Rows from block 9 of a small image classifier, named by matrix and row number. Rows with one number belong to one neuron. Each number is 128 + 32 x the weight over its row's rms, rounded and kept within 0 to 255. All counts start at 0. Numbers have three digits each.
Before each neuron's rows are labels from the 100 images, of 14848, where the neuron reaches its highest value: "responds to" is what is common among them. Only what is clearly more common there than usual is listed. The data: scattered letters and digits in many colours.
# fc1: MLP up (model.blocks.9.mlp.fc1.weight, 1024x256), inputs 128-191
# fc2: MLP down (model.blocks.9.mlp.fc2.weight, 256x1024, transposed), outputs 128-191

responds to: count: four
fc1.531:112136131115043116133159142103118103111145048176150105133205120141133135160119129135133132127148165165142127108153132157088097128152157144125120136134103103110096072113155135146135134144121123
fc2.531:129143075118105129114170127159192122171183129199112156153166082137165090081119150088115112098129068165130139209178170160132127105064111092121244154118110134098182152106119154141150129141090129

responds to: green; count: six; the character I; the character 4
fc1.693:130167154144084082126140107075172103164102116153144134142166172216153120098164113149133058092168130217103105184136131124117048091108126116157133104127128089055154089115147087154161125173098140
fc2.693:114112119176153170163055130168133096147077131122095149127155209120139155132101118105122139103078070108118132090121128122149145113097116160185164089143159132116127117110156108143143147097090177

responds to: count: five; count: six
fc1.601:166095084139094119157099133164073162140180051174174091194137129149174076091129152148100142147145103151117099179167159107155078118117111100156151158118159099097115076169169156139127094087105126
fc2.601:147135097144091107126225135094196136151181131153145195114173173167138109132135135154081128105119156138141091183139158087169147118115142123120167123157173108135154146137134088118189124117115128

responds to: teal; count: six
fc1.619:085161132103201097158139084046087122074129159122147166117149164147132152111203139135109063117061197152146066110119115043122101115094119151107198167117076146136098089115146141130129103162135127
fc2.619:132107152107151123138097085127161136169168084132107127142171100099163091144122100161116172108177161144091101087162135190144148113145119163099198155160132147095105078059124139067102134096099164

responds to: white; pink; yellow; orange
fc1.682:133185148166141151124170119113071144100171091141086211147092121142082148136105106054122161149100121135098172100133126084174094104129126180124105148134167175078151083105137155095120161100106118
fc2.682:144113102119128087129155167128063166118180111124071162125097175100147086070127129118134149145099152130100152092098161172101124150111094085148255142149075096143111109190125122158137131068115071

responds to: purple; blue
fc1.180:212155132106124121108140122106144126106125114153221072114114091139127150120130148107073164113080094144147110090088108097108133135138098136085154117162086095135113115109173118109180113101152064
fc2.180:154109115112096102091143131107162092163132163149163127151163110153157116161076145147154063138133081167114120122202140185222077145140132091113160108100103148133141133149145122093142120151133088

responds to: count: three; count: two
fc1.496:151042129182091151123149116103138106166167102148071221165133127143115117106097120020081133121152165152127121157095122165143154114090114119119166163118119134137152113067106114155134160138083115
fc2.496:119139125125145112154154153107084175109087126089114100139113141146099184123166132118134124136116164167150119085174157145088114124131113145131170101138120186111108165084117142136137133159144071

responds to: count: five
fc1.249:133161088121132159141182170133110143121033135108156138165110115110157137127157087178116179071134138122151144146193107087127116150119137108156122120123098115106115187166113163088143125120141145
fc2.249:165124096141177130088105115119046129158128208136151121140118184115110170121102132122153087124137060109118130246101112135142115114161150171137197109153171148151125084114131170102126126157151173

responds to: teal; count: six; brown
fc1.340:046155139077172176134099122116153184159161151093188156121177120092153155029136152122109093107120112124148123142121117138134073121129122098165125185135188177108130080144115118067120068110158107
fc2.340:128130071110085131204143115164133116137122155087146164115099121152160124154117130161135211122190141074138076079110137128157092111151119168114209133128108102148163152103127138134067139105130108

responds to: count: four
fc1.305:212093085140072142140148143138088171132167048195172097147183083170130123088141190179095120110159090122138102165147146133139048112104113097175135139148169113124139086167158121148187144112135135
fc2.305:120146018139100122144183123138177093184155141158149185130152125155136081156093139147099164122148107172104096143155181102180120120129151136140182096085129129116144127112137113124158136122125187

responds to: count: one
fc1.333:123084112086147102159184118148134125141134160133159110113142103152131121094098114106074158138158147183100109139082092101087130170070143062142139148111137119131144101121104129104117171120125065
fc2.333:119139139147200146102143126101126129116108152022127190156140127152104119109168117109123111140089167100138190131175105118154102140124118212107190121159124178123129090138110129132063138167114097

responds to: count: two
fc1.107:085149127133094148128156122098122114090188183174143088118102061164117132089154108087146120150112139112117131131163108070086163132082140131193144150113151157136136155096171103100118129140142126
fc2.107:111136148109193119118126097092187145132119146065154129106154116122127084113145124141139160135103125093148116119127050099249069169138102102122093116121140083125171057114114120148126119083122159

responds to: the character Y
fc1.412:160076112120091118153130105129108113134179075158194079153152124191124103142178175125109144140168087150166105157130125145117070108160126149144141088124156111124118107148161187113067174101108194
fc2.412:101128096189087135173181131114114143120142143141139188117139197145128046149133147135106153128142139130111088172109149076154140107115134088129180105106182086139124119101168128143200112118114146

responds to: white; orange; count: six
fc1.110:141078077107079115125127176165178098150153061148171143093177150131133149159119153137149154094149150141172093153136094103127052146131115166123114144124111081141087110109125132146135123119141136
fc2.110:117113085078060121142135167102161102137096154155126152113149123153083091121083120108112139144103084171138183138145117135159133125107118098133165173132137123134104114106136140164124144157123106

responds to: count: three; count: two
fc1.704:150058115161119136141095185166134102123189106133111217094163102171132136110175213125104170123106117132168137133152105120145170145097101097105117182124118113121138074123102092132117090178118052
fc2.704:121113130085113138154112131079095183200111139122113103145098095126114105155104154121133081126123144169122139119173158143116136140114102069133152156120149209133125114105143144135143136121129122

responds to: black
fc1.14:150096114120119111088143128153136082087140082154119078124158111099079142138129125094132181082165121106153147142108124096139131098127083108115110123083095141122173065121168121060102144173186127
fc2.14:129114101094067142108085143158213131156122182113130104122158117166110086129096119124145182120081053120092146113165143166168159112110117115122154147110127119126115154174169153131094102124149107

responds to: purple; blue; count: six
fc1.738:145140119123114097125115080080107123071172162136113114155130112181072184173111214182125093080178081159114132128166083170180193109160104135126079114146093178159090074156149158121143106129130164
fc2.738:141144161184068122106098140129096099151159115130157108139112153114123177143140112128153082142160143093100119138117102130039138133094140054160063099126133125149098078131123101169120104105126147

responds to: teal; count: six
fc1.764:091162104101160140067116078112174116100120095166115128107114177166116117150133127104131164107082151127117110128098116137155077197132143123127143116148162155139112125147197122120133069177135136
fc2.764:131106098144139106128105109178147188160155139153136090124094099131154189148091140171115144158155142130191131066081124064050147146151148066119087117136068089095149103100151176078136142188125118

responds to: count: one
fc1.758:129157111113096090141149141110071085172127152117143154117102105182135136122125159171108186137127116158140154045063184073154128157126092147160127145159138142138153097130089117094100084106100095
fc2.758:127174103183160089054094108135169105181113114141127060121146088137144140128107143167118106137131113104171198149190157134126124147091121099155114103191098110154121122132099111130194175118126120

responds to: count: six; red
fc1.557:100130105094143136120151068109170125088198117132191123077158155134132143135140098097150121132069145109153116132098145117133146079112137154114095062117061163161106105096201130065105138117133140
fc2.557:113071168128124126127093112111126091167122127117144122163103074128111185105139124085106195118154125193098161124127116201143099109089114114148221212129143176120103162185160128163141129101133137

responds to: count: five
fc1.295:057108151095172086086080133111126074111102126165171125099135076162103109106099069138118121093137098127096119120118156086118064142115100169122217134165159123082077159131131182139098077137098128
fc2.295:113107118135152120130107124108133174109120130111080066126193118145198192125153155108123128124143133141071061057131138102079153139131131046135030145082111091089137104148134119104140119130118143

responds to: red
fc1.686:157160155164135170128143116160045059120100151046121142155121180135061096106076179147121155146136127096141136197125129115126121107103102081141201163154092125099125181134124169104117104119109060
fc2.686:138118102125120082080157121086120109109186128144161125128101107140124150219105124137131162150127123165102094096163138109163127094124117155141072152165114145095174135031118136154120120091085112

responds to: count: three
fc1.40:114185125147114179162146137108120124135124122143110136128086139178072083153081164119108147080073138156118085127110140133175131119149098121133135151160146071126143153089068111116119133149141160
fc2.40:154125085155097137150130142127144128145079104113111150118117111144163090129128103145107135158104112056038163155162057062123163138163118142148082150143102170144144123131133062143091147195142147

responds to: green; teal; count: six; the character L
fc1.9:065146165103238137179086149082100102102174126120164222100196058090157125053116113117145046104130118163170115123065118098124068125143150131119145154121203113116153070096116179119114113180135159
fc2.9:144123098162136139143094135168123096139131158132140117136145138145177046126136161114128170128202128114137112070175136173178149107134133134108255146112095193118190103081121143149100121089125106

responds to: purple; brown; count: six; count: five
fc1.187:103135174103150185183127130113133103077142119073126176090133168125139126082148129146098063110096162146120123165174114121172069146122112137120211137155107112140105115118169171156098117142128076
fc2.187:127113047064163151188120117101149102170142127098101190155153095094145102102082144178156160106131154121124057036135124195157155122156118167110133135154105122112181013107135141159113121113115070

responds to: black; count: four
fc1.566:157115097162104122131158101092155103109169059160168026140115135147103146121180128098100172141129082171109128148154173077170118175131106084146172154098081113148140089171175162150107078159067145
fc2.566:143118138171146112100184124086180159157168100149140152106168135117120128169156124133135099136095117135121125186156149172078119127111131136129112105127196109124150127157128112035155137137129162

responds to: pink; yellow; white
fc1.471:071195228109113096102118127075148122118101116126122137144172175160118146113165137149152038103142141153136086130145105120083026134115093146129135150157122067142167126148126158100148156131117128
fc2.471:127088074137138115167071133109119078092080125121091133151120133111090165112182142090098111162102062139108087078116132211139173126091101162160170106149108140158115068160128144082087134080092096

responds to: white
fc1.336:080156147095128151129128132148127163165085122117178141123197107159156130125163126117122178111178102117155140169081098092123077134131118173182083133106190058148111123111090116170112183047125141
fc2.336:144168077118097118143119150149141134128163079148130127090151182125127176090085146137124125155151077152150116076096110147122134109103126181150172090109111068135065131175135129133135114161145168

responds to: count: four; count: three
fc1.374:167056118121137152095160127162122140054155194124191168150160152139125148133073107132146119115140106159156146113095118130159108108079085147097063089154117076181124094123114177130112104149178187
fc2.374:119137129157098131166126119113078065129153159074164121121144119155156072134150125107191214096084079115135157139215126131159130131161118052118217193096128153089092232113165144147150138061117062

responds to: white
fc1.753:137133096119204134145096123169122115067186133199127174076129181103203104076147105147119120105068144159130130144132132083140065146130173118120203189123090146138111102112132134164153132130136126
fc2.753:131133113161122137197126126139131055147077098112156215141162134131187095109117128129100155099128068114171099064112115098152123124129133165128207108115124139151168119123116101100101127085116111

responds to: count: four
fc1.4:123181128117184161147106120130147142129100154175220135103199157189139100101140210128089144145100087138130145130138111078109103141125073132088065110045129090091114038145039144134097120084142082
fc2.4:129131235131123152139118132171129160188129101099104082129162107132133080114082141101134197143167137181113133126162145103161099139110117149142130164131162133109132110150133115155170133108128197

responds to: red; count: five
fc1.46:101179122118243148149077105076142145123121117134176107076162140141168108101134192103146100171072070124117124098115126106127086131158070120105137109073123088125131061152063157087087078126122123
fc2.46:143141233144140150133098140167140151160144131098117097130127075124153054126117133098152181152207153116107105087163126153138137112109120171144161175149133166100182111174133142119162116073124174

responds to: pink; count: six
fc1.518:129100140114112161142105121145101164103121097128125139122096170085154121105185097139116125126077072118132127126066102138143111134135074099118148137067139199137108116107146093123177095131185180
fc2.518:144129156150123127106123139182136170143140095112091097106112120119112180152170142126136193125167139048134139102068119066066132125143130138126202095099145101134139132155112099081107129118121157

responds to: count: three
fc1.31:130103150132151109160192154117110160156076115150105178163150097137154132151106116046175128093113114133157155107154097164097114109162129138106143098132116203105171091136061111089121166131113116
fc2.31:138147106129092144147128135122085155143139149132075118073092143094163124067165163146131141132138168127118118075123124188117110108107142110116213108143089128140123131099127164120082126122105058

responds to: count: one
fc1.324:156227082133090134156123160113130155126041132137147133161134174128204177100145032175139109073142153123108148127127140129120151104097119121137086096175141178152107105179132136127072145127152097
fc2.324:128123150138171103094129121136126089180163160131112028107157127153126171123125148129139142101072082135212103120084135178098070124163140034102200140103154061165124190060126169162118149169144123

responds to: purple; brown
fc1.57:128111139158089120150175146129123129071155093138178117096221104118108183124140094111156173098124130096202136093105162086115093089095165184144103101114080128126156094202108115058167151165151162
fc2.57:114132152135072101094106137145167133116150136178144091139089115165120165117126151109144170110178088157137130151139105193153172083040139072122137179072131120112107120158136161175094116114137088

responds to: black; count: five
fc1.504:148130062159130109134167130091157116096150089154163084141118147159075152108192159112134154130097084144110127141134190103170100134107139079153156172135134136137118025151169159161111076162120100
fc2.504:125134141180151104115187126066187168148154110130142166117161108128137075139129105146112117141093137142115140163137139143076136158104136134165116136115165123121144136130110080047152119133131164

responds to: teal; count: six; the character J
fc1.152:117111134087139099135175138129154111116163087090131213105201172110123125132157093114144077114143152117205111072130068106120095106143116136075138127126126099157104086086114207124103108141139149
fc2.152:150124023090097156180113119116171147123179114127142135126175139143123050119099133125116168132151118116169097135133119225161143100136126189143171152120101161153118039129111147137149111116108043

responds to: black; blue; count: six; purple
fc1.147:114136133131091130116132137128133120028138090171126054141132146152082117158175129161153140101115127146144091122127136099191097157142115122142151132068097141130139095167135134118119084144113128
fc2.147:134137114144149094071193112075152130161146073150076153128146152143145102156165157124145134135153134130107074161139140157059148133126142128135192107120136096122163102163133105059110123130161197

responds to: count: one
fc1.311:125067158115140137148130156156137151147154127154122147126098129158086145095137084125097066103126075201114152166123132135097109103121122126107151086129157158088127153131129103175097117105107107
fc2.311:138128088101124094133109091110174117133078135089084117146159131133070121138129122140166135110131141112135113132057106157123214186141134122127076172137115102146118114123134168128098135068146134

responds to: count: four; purple
fc1.173:136131111123129147132075124121078150136120081157116144114116144137094055122056125120165131061130126131087130094137105104144112127124111161062139126160169140118116188125110141146088129176169146
fc2.173:142126148178112166154112167159148126091127113141201057139117042122153105135151116128114134106126106107078168137148131035128119105106099109136105161125080146133084057110131124147117124130139115

responds to: count: one
fc1.290:118099141106092053127094107193107120154080166098131094112205119138113121103129079126101124111135139135129122153203113121110162111127160099154163119171119092082086177124066166098099054152120135
fc2.290:170106081146155122084053116146157115176133107113134101145194086122164091102144116155114152111097130131061104082135138125063190119126137079176074152131055110122156110129112118084134123092136166

responds to: orange; pink; count: five
fc1.225:091165223115170156172130126112121115140146142092146166130148150113111125071148170152090091146129090131146118114096080040098044152136114136169114144117153065123136125150088158141091118126145131
fc2.225:138152124117137137151101145166139148164122112136111125137124086129152067119136154135166151150199143141157082072150151176152162148092125208112215130158139141120180063107111115154154124097122141

responds to: count: five
fc1.455:153139110108118136142116075162143149087135126207179118138150073165149136091139167126095148150090112157155129186143154139167126163166101134126127143083201105064130095117097127113108148057143105
fc2.455:125146191154141121132205160166147145123155134120101141121178163139117082121117136093098146139114126126074104148149158070175096107136141122143118143078144120125124163169166098116179118123129172

responds to: pink; orange
fc1.559:077165149138164085105154134130169100119122071073135120098159150127120129129197126087139055152121094139195097083109091067113087139174117105135091122145180074101110141126053165158083157096125154
fc2.559:144120096106076117129083147117060140053118129173132130113140094093124089112150155109090148146160131149089107122122100153129156088113122140140255122121105155170184160134105090123136125132119108

responds to: count: two; count: one
fc1.131:091078079087151128131147167123127168149036164072121111119131111122150121111151134173149154117165146038136206158128123133078151099178113153149102111124092149151182101117079086139151106180090103
fc2.131:107114177135062134143049135130139094157185096108115144113072229091130113127069134171107147146114138185143136093139083148063087111144135089145249106115145064132125113120146105133122130097134102

responds to: yellow; orange; pink; count: six
fc1.713:061183114124078094145143105106165132119158055138144128101149094193119156148186207105097152100119135153105115116125057053088107132142184121108156169161118076115154112076071147130151131122138173
fc2.713:129116100141145107120032106138116071123156149159119147109152101115127126152111127135105196160198104183108126096101067117103115113089129133145137092091144089157156171128116136050106126112147133

responds to: teal
fc1.668:122115034047148080141149111102168134164137144143226138146142100192129126113155172118157144126106135107101106110082109088070124080160172109111134138175086123147136157126140159123134091163155129
fc2.668:136128105081066162093204153120138102140145156169098134116114127117132097124111132131133138123111085176196089076124137148185119101109107076135142106131145147126188134134164104115158113110142143

responds to: count: five; count: six
fc1.500:142113116081117131134085169180152150149096123148119079167158102158185100112157108120101113152138137130133112165141149127102067110151164128143093133141130144099149181211130122134117099088131157
fc2.500:147127139176177153130178098144131125097136141108205192140127137090165214097083139111096152151136106145141149215122136096147130117100133157125163119145133163134141105083137129137119143142132201

responds to: blue; purple; black; count: six
fc1.291:106106047133115083093104077121116144098111148139104084141086056119104093145084085139171181114139110127112113109137111118123151155124163178113105120100132039131098153128076093132112093131109083
fc2.291:090114129154109086120122139140131125147148180110066075107165154169156103130169112132161123091133135169130109119100173137048189106164104083116105154176131144146132129121161089104110127161132146

responds to: count: six
fc1.157:089137131079167090120126084120140125170088125116091104176096175174099103140089105132171094162133126149173148144120096136076127152115085089121100140131127177077063139151190127106109039158109159
fc2.157:111102133098121166079088114134124095166128147088074044110085139111151164121087138105121132142187170142118166139132164121063166122128109130097055140149160111096099144162144132119142107153146128

responds to: count: three
fc1.597:143199110155114101108193125105055190130112077096160121142123124125116159135091133103149157108111122120134154131136154038136123199123139137096130106178177140058150129117197132091079114114147093
fc2.597:099135156202175148145069101113135095168169189122130093120090074130160119134115147069113161112194157168071133118142065073086138135180101100152136151109103104164193087151130094137158128120136142

responds to: brown; black
fc1.730:134098131129062140170188154124144111108157118142180104102131074143118134125132113148133157107125138145131120105079132117139112104089149099132111101083092137122158136170136137167143098152188094
fc2.730:142119126121133123102155145098096109157139130167168178143144126158124188131083138139155070136163043132158131195158138146205109111104142134118206174126143157105152117120139184065118124132136142

responds to: count: four
fc1.717:169129120115163100138130160086147145086123118184136088120127135150139119142153133108096084161096117038109143084070195098142089132119148112153177164122106086120155173127160172128106107117145163
fc2.717:118135167158141136106193139064113108122145111187171059123069117137104111121118106113137087137114125138147140145176110188113077082116114134124192129137177126102144088135133127078168133125131072

responds to: the character W; largest: W
fc1.527:153121147205178102148113101105183173120166153130103183123154136123126150103118136131113149125171156164152087102093112140067122127125120102130142125115138117102096168115118090107170113150171169
fc2.527:144056164128093115147108142188154126168142099152135149117055095120134135124106149116127156138144102070130163101082176152148182112123134112118071154155160074159149087110152153175159143113120157

responds to: count: one
fc1.720:103047144099128178170089130113051067161137187210098087070095074099120109115086169095159133160135113144125100157130112132088065137157145141094169132079084152112138136127098101151162159120138122
fc2.720:129149097165136135153096147070153116101119122140114108099161161058092083130078167110111161100176138109162132064136148140077181133106107195125112119181072084147065108126130105149122126112121155

responds to: yellow
fc1.97:152090163104153182068149098128121137146103095145102109123145128106143096120066087157104143155140083096147124162170129186107106122123119106098180086069172159098109145147091121127177156130131181
fc2.97:146128162153119143110083132163132146140095148086068039141092032151114082129155125166161199127164103055141198108146093135160127156141138168143122126098111117112168106119142074090140093201126094

responds to: the character L
fc1.216:094162119109111067132110092100107100082145099142119117132212118149124175150130228127097151088145127098134110176127139088106128152108109117114130114145155062128078047098165124169200116171058106
fc2.216:114104077134174123160095126144108095159106157113115101140161111113127110137111095128132150129121096164145065203093182129174134119122141102098142164138114117141117112099160171151152147123115123

responds to: count: two
fc1.15:132047117186120143135132157170164095161123159129066226101158114125141165131167181151087105084073141162151157114104147090108196124086104089081129166115105131110153122122056082137121094147126109
fc2.15:143118137109084127119128124080096167144105122128128069130161120135128120148125143105130108129161121148109144153156149170134103146111147130139158123106097182143118124105137134125119107166139106

responds to: purple
fc1.458:116136131134119174141119089096169108068184109230140082111141097139120135112158119094128157114115119165120135109123106072157075134114111081116176140059115156111192108175155121128122102110141132
fc2.458:136126162166126119103180127112123138206121070174117133116115129144157149129147128143145120120135087140088120149154133132083138128129128147116222149106146093124146104173137142044113119145148180

responds to: count: four
fc1.339:115154107145146103126090129124149153080157103187196150133153104140169121095176146157113107113117078152153098202088113122134136120202110115136081128109199074083082140099042153177124159092195159
fc2.339:132168179120100135115176153134139108138184116134071178133138119123093088136097158098105127132163084159063145100129148090128130095113146152147129159081117122120092147151143120096158091112145149

responds to: count: six; white; orange
fc1.435:165130133108101112178126084146138118162143158126064116099112118154179142142126148165114122165070092139154158114141186133168090107159119158110110119118182113101116148145097138127156086137090151
fc2.435:102142246140153122081158127121082119122124173124235189115132079142120171123107131099091216136145144182107157185103119125095096130073133087119222128095179130146103159136163082169126163132144174

responds to: count: five
fc1.355:152110110125140123129136129125098162104172039139182109161174117146172135125173162143097127107125143168150149186112081175143071111108081090125130152183196146133129095160112163204128071083150129
fc2.355:132163060172109083155180106118171094166160155133099228122065102131163140118056155165157162138183131108143122050123153145164192129156159149155189094111113119157113129129093107125175130131137171

responds to: pink; yellow; orange; white
fc1.82:056187184166099106091142108093172113148106116069105157114149203166083181150184129162139039105161109110187136094162090109109065126140118147130115107166121043157136157156088153116159165129115093
fc2.82:131099097148108122175073157144146079125032112097128096160124095117088164076172152110123119148119070140110065094130164199124185136090115160140140135176141173128151086099121132124073111105107113

responds to: the character L
fc1.93:172161045155114106173159086081065138156176152131169082098128173143162104139159156128087157145156134103091092148120142111164090128163132111071136150148119102067132141125118136107132111094087079
fc2.93:125134060161104114078199114110105089151119118184170078132114148144171192179122131154124059120122105155121152177132135091134075106121147070142229125124122088125113120108143169108157143086121147

responds to: teal; count: six; count: five
fc1.647:190102072063138113143160177126146076077155082108244125110136081141097120109121146107115159128174129158147088132077117124103096091130128168070166171144109145145131121152156170133175133173146060
fc2.647:126119086125017142123183115128164142159146129184163149139175107141153134135102136123152102135099056189186139136198156142177106113098129072077166114138113130086149143176143122134112111102120107

responds to: teal; count: six
fc1.549:068132103134137129144101231122152111082127072120121166104104110188130154154132130096109159107110150131131119095125152057117116183104189112117165086158119190103093130124115130136110123146094160
fc2.549:108138098168162097079112106109141132135156084162019151106134130125147117147018113108074085138140101153092129086205123093097093138135125142159094104115106073158182080118095151000106123099128124

responds to: count: two
fc1.617:127112095130154165091146123095101150143090174085157161089102158102129105087105106156116106156112196088136096141062099138152133070103114139108119113139121155176101087103061109132132118095134164
fc2.617:146138182164110141155138130139162080090126092164078069151126150143139113155142135120112167087177172213106193146139130155068111138090146093131173223135129131122049156166111125131183131129140176

responds to: blue; count: six
fc1.265:126083093120106165109092068110077165162105131066106147143062145150093177143145165148102112131123168152139171159155112138120138157165084095116092094107133142157122029159171127136076162123129172
fc2.265:123135063121071159116083099156099105142091114119125114095088140131103168121114153127119082152176144096149125102117143073052165130118131087121015152123152106113114106092123141097159135137099147

responds to: black
fc1.553:137145121103104113113153124115171150029177085166134087153153114107085124131169101115148139116106094138163097098107118073137078185107151126168136125070125143128078101149138138109139101162124162
fc2.553:125153084176134105064190121089133137170148073161082141097102131136124093181174129155150163138175108119093089161149138154088143098109119137108214123124135096120163132181137140035126116152139181

responds to: yellow; count: six
fc1.143:098111123113117124145133096099095112145120111095159163129086134154124140156110130097126145092147153213137160080098131082183121079118111117197179182077131201091087088104120116150067111099156124
fc2.143:125086080148158115115105130112111120162141167128031197114052116142120116169077110185131105120205137110105110091124123145085185130132104168158091140144142098141112142080109221102149118143107106

responds to: brown; count: five
fc1.568:115127107098109063156134132184158152123111112127109138153167114136182111142158096125172132153144147143100107118185186156150083147156131080145089115139117162093103140249167102113106071086129143
fc2.568:124148083149136141103157130143113087153156127152186132127153149113156217127095127120115107134119136179158161206162132140153221109118181133110149168149133155099121075087123139162139132125130210

responds to: red; count: six; brown; count: five
fc1.262:145129152110138118129148151153137119087147107167173122128211100109122169101138058107164139135117160089173104106129157150072079121086136118152101110168061126102139148189135085135211142191171137
fc2.262:121142080147131166141193111128128153125109154130179132154119140140104132088106142089148139136106136183164117143165148170143172105089108152117128128122144171120104070158109143147127115136134168

responds to: red; count: six
fc1.218:118173115129138156152137134119120109102170138179137097073087133153169116064158138085121126121107141170092117126095109043153085106095098106135179202096114188107198070157138104101126087137105086
fc2.218:124123172164133114117152145123092118164155081134101158117132116103155123153131111171109146113160133100153117074137100136117119151144115190127212144164136145148136149130116141073061145126100171

responds to: white
fc1.535:093169141109159159155088140139131183174130130158157167122167113166151117119141192111101141132139087117138097126078069077114076129141102129171061113061182099079146094109079117164120150058161133
fc2.535:153172140155113133156111139177122153159150114113123072102163171116133104102088134119132147124188087150151109095105136121105153102104127207125203112126151122152106122167145128149163138128134171

responds to: count: three; count: two
fc1.250:162043093124152099102138147155129122133118110116157182126131142154130086110149185178086118097068112101131128165141119059138132118140135076124140158093110081148103136135075147083132095159130171
fc2.250:123125168122060149134090134115147173167115128092099096101127083123121062158167136103140146118151137168110151110139161150103159134133118119126077151115145178146081106115116138093150118156125174

responds to: blue; count: six
fc1.380:081133128055186136121142094108088154131115145120148155148110150177109138134106066176152147123084131175157170145123051147132143166159134078134056144130107161161097132128140101150148120115157131
fc2.380:128117084126164104166126118154098118146118154069100125157099078106138123165127142092137141147147143123120221121074195125103207134106144073109085217164170119096123076216103136102144144137120149